{"arch": "quartznet", "n_mels": 40, "win_length": 512, "tokenizer": "char", "kernel_size": 25, "widths": [192, 288, 432], "residual_init": "zero_last", "orthogonalizer": "newton_schulz_5", "max_grad_norm": 0.5, "batch_size": 256, "final_lr_fraction": 0, "adamw_weight_decay_other_params": 0.01}
Rows from block 6, named by matrix and row number. Rows with one number belong to one channel. Each number is 500 + 25 x the weight over its row's rms, rounded and kept within 0 to 999. All counts start at 0. Numbers have three digits each. After the name is the row's rms in percent of the matrix's.
# convs1: first pointwise conv (model.blocks.6.convs.1.weight, 288x288x1), inputs 0-287
# convs3: second pointwise conv (model.blocks.6.convs.3.weight, 288x288x1, transposed), outputs 0-287
convs1.254 087:538551515487480519551496491489512502508500527527501474551483487500503514515499516491475474512524478479530474535511519501482458507547472487486476481538506493466498517469511520470490452470476478481498485505466532477503506503489517502513478519474518520437484480508501484484511510501473458511491511505528516513518493535480499496508504529510529540464527470494492519475480491484478490513504546497466508440495488502465510543526548471512493516529513549523442478488506569466501459549550544454474417505508527481487519510525515526466475487508534496500505489565496455537471506489496520506517508514518499501511457497561500496481545506545492475481463537512556500468502506485490492484516485508494501519499499445524484503509484537507521530492477509450519480492444501523468493490467508527568525466526498489473495512481499487528504501502490498496518489477479496487463470470501469477
convs3.254 092:507504477467502489558519474472511535465513463504537482522530475501486509473511504487501474519508507517513507541486475485490512480498546494493498499513482492526515514499540529533498527492504490518521461496466471524482516491497499474513531466501500519506512507474501531490534537506497467485499506454491518467470491537456464511495510464551518509517522499494509535518542523485551495494470467470518549513483501500488476480524449521470485483550497510457502493502483546440508523521437512497492501515523506512490535532467488509512446504504490520504543503517457506484475491504490513515544510500519550507531469508501560506545521501517476532499570551508489491448454492505539507516505568512473496513550505458477504486522470496488514504460486481482472479495476522507536517564512511483505530500508512511472465486504502536543491494509480507518532474466494436523452501462527481506
convs1.255 105:517480499435492512496528462517502475496499508506520554515488524456494531498527512488484532488488465508480505506497496568508512470527487507505485459519525548535466476531514534471585510430531507498460528496505491455472495458510507476517521464509482478511495519531549478530494495491464450492471506527518524531478495493485503493536500466494556500522481491529497502535517556486509529487516527502478497483579512507538506530470550525529489507513516510495469484492488524495543495533511538485503479503515482465497475489479478486491505538490462503545472511519515519511507535460493488508458525547509468483519490470461514510496508512501499466519541503520541464533490474518513495501563490515517494462538465496460456501487494508496469454468518471528506484499484478534498493473506498473486499519466486492482504480484499508492518511483490501501496498504459535502539549513477460513
convs3.255 108:512491522498490497497486510471511513480491471513514480490498518480530461484499492512500504501486492484513483534548498380489494477474506536516494503526486481522480494470526515501527495465498495491512520483519534514520498517489498513509484502532494521490487455482477495435528541500497464495501491532513480496530524498463493500532534484530489510501483492568467494477537493549523483511544490515459493513510508502483518482477524457539470518519500498478475512531483502473496519487495539510471523477473516516514504456527481521538552461496545507532511518524518490516481463502474496510470397478489479479487476487486488485477499488492515502499479550513438490510471508481511526486498512506514538476506528505523501529540454464503535505453507532555508501514522495491514507506499507506490477543520549435492507549488472528463460472500488519530467473525456509500498494453462512527
convs1.256 102:469479568471513480469499495468518520543500476490476507545488523508490465472554476510476489480501539509482503487511489492485492513544506492536498507499483528461516500499496533514491503495487541481539539461543512498525489447538509498525482488497533477538455503491470511483503487456484550500514507499483506537513496517572524514473532508529465474487499472478516466506439479452508437519505498538529507483490504490508517457528437468494506497490491491505421492500504526505514517541490482528502528487511504445513509508457489514496523545492480511463513482470468512480507528527502492517477515479504545501525538485502512500526518485476511544520460489491503527499465542427485523496449548497472495478494537461497529523501535465503498495481504501514520538502505501495500504473515472472444505497493502497473510524500469495525514504521523525531531483496513500473510566487509491516
convs3.256 108:515556526531506527539475462466485495546518515491497538508505483466491494488515507464479500473488517459525516548477512510489445505544507540506527546516500518515503490522491492505516483487453531481558466516505529504517506531490504471481485507530452509479488494505494487553479489483494517534469460534534480482482499512435458524490540486481459503490527499508506524507463534470506466489505542495496529505484518475477491481471520476488494469468453536476475478513508519456478521490514530482449486520464477516521502516563513512465541520498517512454456497498515534506478520449503500511471473522484477507519485470483513512516518498524536483514506445472483488490470456523524488505464499478498484496502470449517541518521510487521507496512524509478498523462516506493467523477496488553490511504481527391502489471505495534475502502500511500512512511522464508506509468521504505548
convs1.257 098:483542530511525509492487471485517505508525492489541507521480541525502522548510476465496450503502490480538482469515458461457464497534524503479474520511487513462475490500457572514505506493526490509481473518509485469499535505508495547489482505507455437481443496522496518519512514473475520483474513487565481482486492517473500479519478513513512476494505471484536490528492513458480473464539446493519519520509456501527505473453522494497518495514487502510467478527513516466499497496498513506522504495539507483506500543447552520480514440547523500481444497600485520520492494515520490520520463465508537487493488516482535494511486486466511489520486515518513472493514498496502521504475487485506491506482473550526543529503499496512511488499509505517501502481486518516557434498526508505467471540484465482479487526494519490544472501513449504518471449519531495528505525480530518487
convs3.257 102:479526500470512533517519543495532534521504541497495494519523514494499530495545491523535540518523451491428482503495522535481544525475549596548465495544524526487494488516494521513482494500552534482491522549455508520457477465494498507532518474516458499481539516494476516481517483475500550553457500505494502502512509506506494493483491483526494467507509497474516506493512530507508520489510456459450512507494512514530495493467462525505463516494543535510431513478470505470471541494476499490475505487508471473517509501534520464503532528506521516499518496554489489503502484484477523492557494563479496511435480486488493494510507488525506449481443516502487498480465489485531497498473485507530476519518512463499477478462507506487497508552469515494484486484507490504482485521506494504526507472526524475555502530499485521540500458507475479479495498535490467519478495511506489476
convs1.258 097:510472452498489508535492496458508490490537461502481529514473526500481496512471539495512485476511464458461497493511501511507525522538499571482484482499525505440486529526468493526518496504513521486474550533550515507516493496517508508547498461507490490493506499459448548499550507503535494490445507488527473513498545505462518497497483484485521525489469510505456479465509521459484504535493518517513511476526480468525477512506494537531503496468433464485537489488554477532523485514508494517478493480524487500504514494479497443480431501476530501505520506525503509494474509461523497464497515528527494537475567500490525523511513489524490519496482522537486521467537492501459478501457515469521535532551475490532494528450503452495481461506475539508515540506461486511513461466509532480498496494513471495488484509500505471449536506476538517466499506464487497490490518483463498478
convs3.258 096:506486450488510489502483512528529511545503520532499480504496541511487538504512493482527505510498480476514475511511505519482538496521536509517456532509429484471513491513557503534487500539485525496469453458509455526508527522507484481499474539462477499502471527475547525512514498530509529498518475502494530493497492481544478527471537532506452504476476539513454539481464508518479487505469505521516563541523516478494511481483543522533486471514475486526559524478490492485526527526503518512476520542485461522482495525501470487500510479516490535520523463476496484485529509503482535507507459466509541553494494512559470510514515490450482502480487539508487500533511512522539540506481500480478527525495452497502509495510501524460515510530469495475517528461470486505530482479478503509500573470510462527466537497495541552485520495488498505489470522522515493538488492517506464553
convs1.259 096:509542496504496480470536496497505512515482531482487535513490526502478488495546490537503457481500500546540482474486521486496586561501500513466486512525471467554525516492506498479536511518564501475471490507520496510506462500535514527474467493499486469497520502511495471488489518501486491471401527510499492447507535477528477473499471515508538479497508501489498508489490507495495524505486472470454489495529483446545481504539517496466479512548519502515488502499492514515496542541493515517512464494464501483531516488488531515435485519481492511552456503517493498523517514511538507507484508502510533538446533514497497532497551494533472479514500456479516527488568471477541472494479499480458500484497534534505521476511509492555490540484470531464480492523482493514503495489509478538516460505473490501486499484478509488459547507538507503506507481477527476502497464515547514491
convs3.259 096:486482516456463508534532500508535501498514479516501497498522482510495492516519509438498463527505495544484494532470472524523433521532540490515447482512524506541483510480443508522525547500501509525497537469525516515510474492482528489512514531499531575524511504544506521502517505546496488550548475480503530490515491456553468465482526509484492496492473516501480473492541458473473510494525508517556507453492474497508527471484554468509459526476465543481500468481461508503529533495496491511543476507449475504514499504485523457497495521476476530524515499484531475489480562514475520503471476464520499522460504500489491516509490510460484508521544534539493447463499501502508524515482477540463501495515479506459480510497530546488527515495535498518514466503459480504512506489529498502476511471505494517479498519490482487508481499522451513504490507522459535511499467459509544487
convs1.260 099:524483493507560523508479517417501483548523500530461526475486498496506427527536508504503480468494490474486477509513495514476482494505496475500534540501489443477499515519508496508481467481513489490467517520466510505504475474496478531533548471482508584500529528496508516518474522511521487498510494515467468483519497531525527471519478468489476477477466551506479476488503496504515524487495471520524525483496529508541488511461541500470485535532502535505523524525532518544485497492541468477510427497487510498475553510507454515502519424503494475506513466548488508499552487523498498547489465475514522508454549525526496517479516520498517498473474476494526499475504507491505464515501535504520529542536507472492517515508484479491518488519506512519490517487485465510496513467483505522513450533523506457515473478491484496529475518510509542503488511510504457469544494467456508547
convs3.260 094:498514481517494547496456547500506464473516510487483532535514508506503478446520501538474462490493473522553513525519527510492525470524507525507494464457493484466502515514538489544471457521487543482530526492510536513469514543489490529537541493511518472497507519484485497514489492475510513465453478460536487490509542474509499433497517489530510477484548467502493468495528520530475486582529518526493518492496513513480495498494499497543512500491524511487475526519512518507468491474489488520464477483508512474502458477511490487466527531497528525499484482546499476471525504486529508487539520449516533499473526509528491514485472500524530509549483546514523500480502472492497438503453438476468535517499502473548532510498520493491481475530473532533509492493529520508496548483466476488531499466500470500520543466499491491528503472548491452505519472512541506529515472502505457509
convs1.261 089:557526466493487523506501481487453528518509547508483496519477473513495459515496485507467516495516510503455481495505472545482521479478533489493496479493490493527505513496496496486460499471504492506511506486496502510527447483497551480495474565472511517501477495484471481472432486469511496509527517516482502517489510460506493451519508472500491474505545594509453477502514476491501517468518468538470558487524491485515478530479494517487526496549520495499458493504508499508493490499482490519505504518525524529491490502465560515504512541548519481464475491486524483544492486502532496542492461448513497502533488518481491490531476494469531513514504503490483509472484499523490461499510442477534492498476525488464511458503512451539509519421485496517529518553436458496520510522478493496504494538508505478513484458483508455520447477528505488525485500504466531474461521489473500471
convs3.261 093:508476539505478500507513450482488489496468547515492474493453482576582504498448530484485456491485475517491504486519544488533479524466496531559486482490453505567495511511483480463471504532528511537488542478460539493484521519517511479525498493482524499505473493503498544469505552459495434530502528535517545496523478514565478508482524479525448523511478519497496506491527504488517452486470509494523508511530498456479500504485533521510514479461492493510530508540514526488497478478518510520455505498521534488498474473536529524463488493482549495500487469470492453475504500532491515508508516477503526507497483465540521504498504538473464530497486466500441484485509510490500501514486513502505459532482497486512509485518460515539495525501494531487536516521526479522526504542517525491502498516499565480497497514495533473492513487530548498477476488468510469500523507513500530501
convs1.262 093:511527508467473434496449501518494509477516535458511463507500509497502493515523502472476507507498515420491456472458490523522495545509490509500520515490467487492511500487468488531538518482471512455553473469490489519483514502511502549520462503525539518471537520496478522516510569526521526485520487551479512452477469511478469449505504495498517507490464513547518492498504490482510525515524503503542517450498508462523485507493483467529468413490482530498503478483515502495489492489495526493474470496505481496469464492489484521509495508465512489474507468490503529495506505510463475511504510484533515534465516503522471476515502488465512487506516488503479511525490526533501512507427578550493509548522479470512503510503507457485498498488516518501519484554499492469465491459508465439506510515506454498500495531492500524482561522509519486489501442470505517536459518489493502510
convs3.262 087:476490485535485471521471512508530557537500505515534486512516465483483499517515481488468477491517457519502498529510470525469501497481519456505495503475457489476532495551529459535496510513496487518567498579525471512479504496470493498489461507454481455447536458491497532528527461515497506517491500477521532510507510511503509511522514500450486500522504469530473517515487495498494477536533424465498496495514464516473497481497515518498490469525513505486519534482471510493503541513484475522518484516514485443504514521507517526558495514480555488484519518542517523507433515556509490526503496514553464511489507471518488500492478539492509491505465522451502514526468475516526465482470537490456516472481521521489516518484517484485500538525559490493485521514482464456516494495514498497503562495479548473508528496492517507533516512471477530488482495540466512488512533544489499489
convs1.263 109:507462466519498476470481512463511519517531505518513486520538486495500495492506506489536446460503509518491492520537481548553528471496460422458514548500500466473506479522533518485521492505511499497534505502454491530495473495484537535506493504494501491478503520455474522495490491483506480541442481476521507497484545515503477491466503501506577497492575511517485490520483532473488530505508507493492522519483466496508530440477524495505505502476492520496494504480468483461476515488513518465536445504525485519497487518495488508490444465521504491509506498496496470478531452508496507474498482494489511521501472508512505471493513481542492463444523534505514484563494443536494491509464520508483487487485494493502507528506484509463493495515539488488502483538466521451523505495483494481493470495472525519499512535475483473497519546476507506510501379498466481543511504529520503474
convs3.263 106:498508485459478529479496393484481516501525512490498508488512484449505505501490500545512561500514480508484486504434467491460544476514525576523520457518495507522487471500484513491492514520541478471518521497503518475504464484505505534471533479503491522527550492511518494472492461501496514530435487447512483470547515511510486490506519513496513496507483521492500502499494535481488509499549499540511487472515495473491508503502570511574517479489414503508473491510502463496498471504461501461467437493481516489504559519509503518487546488498523504502513484478482451526498494494479507514463511504502495470549450511470490481485506469485527575500506509496519481496496467495500485500499543517479494484481493500485485496516471517477474487463511512510520491505520463483523540499477496475540487509503502469477495498479490511506471459531498499518486486495511494535522475466450500536
convs1.264 099:482567486525474456562499479529502511483496467497528476493436470513521507477525496491514474480493491474481506532510495507470490515531509506523505540476513497511479515483460498542554495503491511508530474505481460480502507503521534525469481515470531483505514524492478495521483488485560487505520453502514481482502474497525531498473436459518500488503463473515470418476534487511490505537508449515502483503461502517448515499488501511479489543505534517549469508552482550516481516511477524513499533504506509508502468511472509495498550511495482461490497500505523512510494485517504519491515534499506469514471453487515503571493522515493523494479524523509470506528525510508508551492461548504506538461489457508515500516534472488524505507499485514544498545463530476500473510507476489520529520567481485521482493479536507522498575474491519529520527475487540485516503462502518510459
convs3.264 100:519523489490468480495518488530488480460512464494567494518505487510515530552532518506503530503490490413494554472491491478541460486501535504462461526527517477468512510480475512518461517475500465485495463526498498517482454471532527538504493487512479488488495516523467492481523469480485488488495483522498483485504482511497486491524497534506512497499524541494510548551500508503493525519499430468485517491464446520513547546453524522485524505484524536520512467542506475493505534502528513432567494509482491500469494513492475501539528464497516526519511513546545552460521487501538494510473521476519495501539489505511518522495480527484529474526484525534525500514520520489534524482507534478494475490482460508520528479525466489548534535497470544479500532461496489538479491471557481509481527519492496528511507532513490504509506481515511490523513492538475495491489512460533488489
convs1.265 088:520514540482507553510559510467466493514505585472456500497464493495480526487538511556460459484489542478455543506547499515460511532494488484511544493501480507444456494495489504512497486507520485483510486515503547499524501485536502535507553499467488546471519563484482473489486502480490493510519489518504501542487508481455535495504528525506484496488470474469486534504427499519459482526491499524451491460505501510490488488471504478497482512479473500505485509498515530494464513455500523547489498458503513503487471495540527442542489558485493514453481505474518518499494499505456507483502490526521472507505495492511533457471446484522518507504525531495480498479491518491530459515507499515494503515509481530494465516498515488495533464457519517517560458471497502518496519474485478506488512507460509460553490492511498489470518525478516481550503483488489523475481479466494511497
convs3.265 083:534523517539508446500511469465527507524525507491531476522467501514531519525508485466537544470510523488553513499484518511507475502512515525528463478508521498497484500476496533486501544516508477488476497514483522555523502477481515478500452544492477517552488480502494533468469539520501511515505486492459488478491508503509470550486497529517516481491506466522512489507507442512476428511496507489525466551511478483482459491537487491480520430469483523502530479529509534482482489496505495504494502526549502499513469519540479526515507494507460523506502498512489497495485486472504480508497526519481513497471512499489501506516531497510488486525493528517477473549504539475464522472538555537512470515578446486503503490497492525512534499507476463530579505473504526507512518465514539491469512520496509470472492479486531569522461507488486490543483521493437520458468490477479472516
convs1.266 097:517493475452471512439484518522513458489544475494516500546515486478479510490487494507479538463537503454503465460463519489500556534489532525501518522489503490466508496539522507521495495493524540494515457488505478500476475495477501484526524534521485445485473554500512517474539512533510486481513494468513464520494507508474541503518509498503458510479526459504492485552505461511489480514514487463451495509493470498496485456481502511493491509520500492543492471499530520497475462502522523508490519496522517491492455473545501460515496522503502473477494491511481513463502510489446475475522489524466503478549486493500493500525494495509479475562507516487472516534520539542483491503455510568476489504531520495449525489460540507506490518556498425467519517501526510527506483539509514502538484529521445462496497488512497483520538524524483513519466512567482483492503485510519465539
convs3.266 095:519494535517478519564508454534516514493498523517492522499525489501520514497483468539557457525501528542475532480472503506472472472462505509519497505491499497474535521498498500523511514506486486508499502524484464486496488546518505515564515529487498533483528492503461503499508516540498474510518437477504461465521540458510525498523483501491493498484502511532481529525509476524484488538514488440509537516524483567486537500464532488536498462507487564480492525449469530537476535476522526469479508490508531448492469497480502476488522481519500506496510473503479539493463515513550511530482496495524530503569530493539516491463469473525479507497475454462484486522467513490515540513521469506518493496524548463505497527483495474490494491499513533504480464530487493510542508512530541474514527499505541526493484480527548476490484485454520509537491506538502482489519503483511563513
convs1.267 102:467530513517463501550510523536491480580459507490541512501482479548514537488494475522512562481512552498491510507513509502501485495504478500503516495510509515525501498489432485437518511496496477521487532541500490533505495509487519512489551518501517462475474480517603538461490516500527507520504468499525504498489477493525510521535479505518508502481512543509464493485489504534502521465488553498499525506507503493468472554495437560489556498522531516445464503485500487526521529498506454543516514504521496504499486472484487506479514428519529505543488486503471516490470477480490512515474487535510469496505520461490509489463513524495514471526502502514510488518510526474500555486462519502538508490504502529479502517516516487466518515508500499498512489454451504509482487489527532494501481477475495406482500484532506469513539481502507500512502501478505481469495529482528520490
convs3.267 099:527482513511491496511458515501503466481461488484485530486486505468527472485545503513452484516518491497496501459522513492531529478478558472482540479527504508484526496467490449481517519526494557505520489492459496469483503491485456509473520526531533546523505486500491465540513531502507460479468505495491530497499494499545502515511542514519508501504541467478533499523498492471506493508491528497490482498466495513523478460520505449472479475460464516501510497471475494523518498490528456450467506499524521512485495456510525458498465555511510480489438492490484485486479469512479471510554539471501535471497522504519514502480518500485509510477536515516492448476478503508536458484546503514487473499496512479581559521515530482525498518558538483506528522536549482451492467500505537510506537483520485472506515494491461485495477477552497485504519539535474463508480515498450498505
convs1.268 101:535560529486478474496476527517507530523486515523498486543487545557518494475519480473470523490525455495581499516430488486474522543519500468480514476515498517480518491540504527477500509504486506515513447473547495508469539537482500542456481496461542489497467513538468503530495495428486508465460507525477492484477500491454494486506549515513497520488492477475483474528505523465506488459491461517471495501507496480482520518490552477458493517457504513492531497503455468522533478500501481562453503520512527483500487493550509479450502494528497508507458502504489502492508528457532485535526507512495500476488482499505528511498528522488506477496515510527546506489507554506485506486481465508531452523476502485484513500482505512506467520466488483538526511474511508515518526502461502436545493507507524489494507508504503514494468458561493534491479532504505525473491476471481505495
convs3.268 102:502506451457509534524500493460448498533521481487506478500501484515498508532501480489544514496521496522461506477477544516513457510522532500490532511483493520524504507518512542470501503520468447513454473484502509445487504514512528494506486532500465521516492538458513523550524494531494492509503524504529460479538463502448515575456485455476475492494507535487512513498492527497502524477477529494465501466476506472515517503432490499514448518491497533475470531491487505486490463486482512528483466507531473544492442504541549476476493486500507510546522481488511504498524457493490544508476477530504482478518496512489490509459508499515496496477492491496522534502533463463507546503512520491523514557502517543508517506522484496485463519496499497521529488521419519465520494473524497444498511537472477517490542527504535493535492527526545474509496461488517486501497514471464457495
convs1.269 102:504487487521510502443495545495493540503481504525496564488549500464513498527480496478515473501528512532508462458489552543506518472489501503503500467500493464455456493538504502477493481504449476514497553487565489507517488510514527454501505539508449519498535499482543482513511496524479509553537515500506519524521508505469572479543547501503533477475481455523499445500530475488505572496477505495478521465502522498503474511450516508493520471512516506490517544495525503470508501523473522476485498479509494555504525485531527474523480514507505523550506507549516526493496483454444497481514539465510486504491532479525488486513487472448499487450482504519481505495523496517508489464533504506523507525509466492546481535544534413498473498499477495443518496458509522490530526488482505498507507495491518509518513508506477485496498483495493489490497464511509493498496495483521476473
convs3.269 099:502510485502541503533511503523520486478522519481506466502456486503483498504540504505486477544508521485479524490513519492497523494490512506487534543542505480485522487479511504484471504535546478527482476502484488550478535501513510500498498469491556495501491534560502500475477457530509479455517494486469504551534510516515520492473546477501464518503487527561485453478497502507459436478497443464532469481553490471498534499505508500526521497512530515485544482475524534430527526481504484519493545451516530483495518495523519536489499533510516476537491503508519506516462515500476493524513479535475502500507539514499506504484501534507508452493562483534504524500448479489502507504533492518508461517527502475488534491443432516500488504506483525501525483505531505501518502472528514530467494526536527506525491517499530548486540474534511572502519498484552496530491453518481504501
convs1.270 094:510494518486480474480572459475528504469492522524551419496482505580455527476518465507504474517492494499517489520476516487508479508482529487503496500522468507512518478509548446511553511518481478491506488538509477454511532497425544516511485467509468509520440507504464479512464482559471476537526538528525492505522472497460496453523487534505487513504490487498515474510474492530505478475498480492520529510572480484470502470453521483503493517504503522510438478462486500481485498486491522483514537495447512467506467488515512517473510466492527476472556499508492520491482473535502514483496514479493528493521523512525513500554509523476494492490455492552480521484495510500540471498519492538517478510508473503540499475535497490527504483502506507513501489464521490480524496493489497466450429491499501502542498501491516489540529543473504521505499480507483496515500511500525490495
convs3.270 104:478480541517455522475520478490505452405504542501473485470518443473498530482527489535480530499527528511501526507534505469489475491444536488521509533480478497477488485476522464443530501516462527519515482548473527514486495543487522488483526481507527462498489479476547521445528489486506530498552542501528500473468455513485509502510495454464466519492508513535508485491487485487485492505493482488487484481529507513515477509505515452501506526481475509476587494484526532535447512496507475526507530507468495524480466487489519478488495547510533513455540468519472515513484524503491499513472514528521492492511487487516500505501506501443533532511484533510515480506483509527503542495542476465504499519508531472522485494508487524515480500501526510522531511503475548505498466490524525563465510492530481507478511501482471463525506455471493471514471476484542462504492501524484520498
convs1.271 089:508514533481465516478517522514502477488510501523471539462549487562503466521495511512506455492477513524517448510489514493444493492489480505510483471505537526495502490453427483547501471507497523513475506417541495548479531487515527473511452483469499529464506477525513435477497511488493507580490502548522505510451519494513497542481455526508502510503526508520497498509499502514492510505503533481469504498491507518480506485485549463480496487463491522476498509504493476470516508508511521523528521499483493498504486521446456527477501471495510433491510498493509468504495498519514507513474494497495511519493523515507503482509456469518492553516477473486491446499483494502504544512500518495501509513462516524497517521495544512500514495498544492535511494518481463416534465524511489488497499446503515478493498516454500473495531537469521414493470535511476513523493493473484502500
convs3.271 102:516516567506486504509491491479507468524514500514457464504455456475505520438513508501475508515464491498513462477514437492484530490516510491482486486513512499487447508515493479445460504504510495520425545521470499447502532459490494516482511494470440498479526468460527514486510475485504471540519481517526529465474492489526564529479501537497480509516528509485485492483493555497486502506471490500537493495505539497541528506435491453469493491543510528520494500493475515514504526474484510499478447521503483521507496494486507445541532489536517472478489491533476504491505511507479503485540525502478480499505485528497509499498499526499484507476502483520473515539495492525508536481494463509560516517517509523474451508460497551485514503475513527518492555489470529509510472434499479496468478522486495499487506507503468498492501534527480485445469494533541468512430498492498497490
convs1.272 095:491515518463488474518494451522478470560526463513491553494515478509529504520479480521502526509479489478470456507508481471519490507502501518487465518518525499437506502559497446493532490483488520502512466515454533490519486523509556525489524487487473515496503505535502486527496476545468528464506504477458518467538537524523468518560541503506558471465491474484527487508506467516525525532484451494464487535520473511476491493531548485505517535500494493468479476495501514525495494546514494529460516505464497486509491536478510508521545501488517515507548496513447513508537496576511488490482481432530492478527490504497515509533503512499494469475468518498481509496498514516462501499517542506490487473506495490566482510530519485484502517487506489520488509492493500530501497473520512486479458564531502515496491518487514497494488556453460519467490496505439507538533493464502519499
convs3.272 106:503508503471504521523551462488536514475477523505498465474467505502509488473508500501488452499494501524490476468475486463478458541509495487479498510482498487487549500501502517510530484470483522513528502457527552499486485492497473495507501490531501558491473520524496429471516497530497506473534481479498511520471452484478506532530497489512492491498464492505483477477452503516475508481470521464515513495501514496482515448513547460545546498497471486497507503504524486446529508571504441506511486553514532534482551522483486517495523523502462494489501516486495516508463468516538487506524503470518503529560501539475523500473559518473492496526482518501488486473541549476458522472501478505518501474494435531447487508533515527506532511491509487476489504512502438501492510463534493519572503499465498500477487498496463533483482562502469530513496504528487499471499525469488490502
convs1.273 088:467492462438503458534495456486465462492502484497493533538491442499461509545513521488525516509517482516476515501513479520509505504504462463504501499463480513489522506485487541490493507491492500480465529510473507521511503528490395471501438518536481500540482504481481468480509491535511523501532505506505490499505510510503518517491475473520526521521512496508491481469507550524504505507481506546463450522456499500557514532492483450512515476504503518469493451501466542485500501535483485505517521516490501522509541489496501517499497538533508505525511504539504529490527515498496518478520532496519498481526519482507466469511519483508477518498459507525503467495444515533495490496490498552473507522474516427464517499473493530500492518508500527511478486502510484474472455544547524542518478513528511523497497467479507466532524537483486499511470455441527494454447455520470474466
convs3.273 089:465475503457515476455489527500480529454522509458533480488485506517485493503471481511479497519493513521468511471504492456460514505498480448491528504452526514469491514475465522513487500478478458462487482509515494481549481511509422511522511561520507488490486520504496539495474569489501513499512470484504543442526504495520506538526518491488504520465481500507454511509561488517510510509510522516477521485480519485518481497500501524499533473532525461525559495500459515492490511463509461469507511464498518532489520507499515509562470522490499460503523535496493467493465513489480487487505495505500538472492471528492501493482543460492485499471480467502505462506474474502535502503488514483478521511476492509493464460492525478508505473507471531494488506501463487491512520463516504573491450522471463437495497480513505473501492525526462496496508558460493563501503435451488494489
convs1.274 094:491490505496522470518558478503491492493554454514506511497492473462485520490495528506482469512477474435476474505508530491550486550541490512483519486453530505505547472508480512521441491510494564514525535501497493498528474493520499486528552480521486522538484507529459573539494495516504527485508539525490497547502499510506510494496483523468492498478480504459517513546514535541472502561522531444501528509537485484520506507478487495471480483471505498483453490520491492512472511495519493468521552488513534518483501469478501529523513548480501472501463497512501478481531488500513491473558456496477471497541512486514479472501501472498502484507529500505496522490513521478515469517545478519494507463527546454534513506487509554539492474468526490494509532497543475530513528456508521538498476516502523440478524509513463486497505490505508522517493552458494502509530483528482484503
convs3.274 101:487506494540477462518484517510493490481512411485475499511488504523525457502475487474493498470477476592474486519510464521515521491492502501503517506449462483529509491463502492520500479482462480525503564515489449508466548478499494565537527525476472490496560432484484529518486535503497534524515497522516535466531532503535485507529482521471515464524520511519506489461491492451502512455495496486505494471549500503504497503481511471510559467516505477502479526492493494480489453483516500486525564501511495474472491496495528506537526486501525545478486503474483489497528496466478490481517472532494530505496514478470497517474500461496493534468506510511501551480485498534485502461498465488502486546515475485527486492534509508466461485506507482530503511486528491513500481488544514461494501507441491465464501477486510491532489522472526451502499484513505521488483493539439499524
convs1.275 103:497524538525468512459525477505535498491469535521497457495510462513450478537482541518516490501501511471503501487488482489512471514498467446448479461487487515484477522510462504520535503530486498500526530487461514477497485485489504490507535536480485484501508502439538504515487464485500495551534546436520504499526504506503494540552527525470538528526533488546524485474506474479489536558458441523548508487509508505486519514516504560476534460515521488519468486499514510433512494531492471491500489475533499534521510529486512505464490524456526533495519481502479548488480504502518503503503520515493504489534494466474539516471512459511508446488498536478541485527472519448456519488520457495516484471486546479492507491474469485476543511493505497477521505483473516481484501473491505493505479519519529490514532502522477530525528508520485506478486487537484510474476566510526504519
convs3.275 105:514527502493555493502514440539485474530495496514473445479484506502463496488517531479551446519499507504477476476452536450542497510513555522512564493499483512462483496509505523508528513480514492470516484430460473517529518525500501515519520469466504512512478512530479514530475521506480547469464454476509485469512475497488506491534501519503479509502527487507483529509537515486474492534466522479486470536456523493501501488483480482489444476504458485520481527550500527552492522501483463478462450506479479431490454518496557475521513524499534500464514521505500509462508512475514498476487493501504517492511465479508486490528470511513514457490511492550471485476518516509522483518448488485503522475508479516489488468514481515503503520556507507512478499487494501464494503510498496472466461465512501517472484525461482511508504441516497462468470496500515483523520565499531520488
convs1.276 090:492437459500516497515496486511513512512495522478509476509506491509468489491476461462504532503532489485484517482505490531508513526503524473517553521522449495547490481520461498513474464528476537510466471499537489510493532530498506546506548469512527466502438469533462501442498534486465497468451517496522516496473511487480493532532536507450472460473537499481499505454546486471526535474472446492506497494497522527447496492473530540488471510488543517467489465491480498491526462515503521513459520483468466522521483490484459531534499519495510490519534501515517497494500508481484487516479486506500520492495489506449506500499479517484508486487489480451480502433507515534514500490529493510499479463482539487524477486462505530477452513478504512465439531499542507510527473497487495567515516534507499516499486501545534517511515510516485510530512450522477499459512555493479527509
convs3.276 093:515497489519475536490498495513478479532512473479496467500486528470500474506476497533506558473501530508425511509475475449510519502479511474513532500492517491504520515472542494473508495524454588510555496515491542477506479514508514466451488467513468477535496499479494462505491515482487522513518507543482498463497513488499482519496467533502516491517532488496535533505474511519514508506477535561471476517508489521465517534489532510518500494501519494502519526473544516512524480512469473490471534488473498533469474525505486496503459510490460532507521520507505494506519527535533520523489475465499517440523533448526525503465541472518501487523507504537488462542509525481488492512529503498502478505509465465509487497513539487478505483511502511483474495501488491566485484504450491461469488471444507472493505521503529456510513500515500567476496472429490463496490539485480438543
convs1.277 100:487505506478491511463494535500510498451480493498440510543473487496480501485469499483524507498485471421496530499496495504476500507497481545494478531479486511503518519506507459522452490480533479508551476530472530477502510485502520541513484484492511491494481527497502544502520489528500512474518532491482464511487545511504477507467466513512502458480521501481497459492471506528518451506489499522494513562495489519424514507529492481531454489493458528493522508538497508535517475474505555488479524486515491540492498480478450494505495496494449495462530493470491522494481528520496482512479483470496487494505511507457490486513463476542505553537518519497524500555535486513539525503488510513494502497488493498510477530428533530513523519503508485487522503531501502521531543553464507522521450538532441502549493499506514540503520471486498512490492522554535486478498516539506488581
convs3.277 098:503465487513528536473517490549469460472475510496493455478482487484492498461495490494469494564503548453536483517487472502493425495525473562506497518453455510474479488514490511509497477470555508482461512457521494507476530488499479505507514487519518503526469512500554479544472518472501484521489506489520513540503469494477517536538468480456483504500485488503476475479576531486483440510488500494502488525464505516505509496522489508547557494481527461476449488498493496507518480520504473501520539500524513581468497497520548515516460510496529536518572496499501483525494500491514521477505462485522508478483502507500502496492507514463500453517523515500535479494507499510454481520516483494507504469483533478529505512479517468540464476515473505509538491525480489533486482475535493528528466469480496486505490536528483507463561479469499489512504503484511520476468485506485479501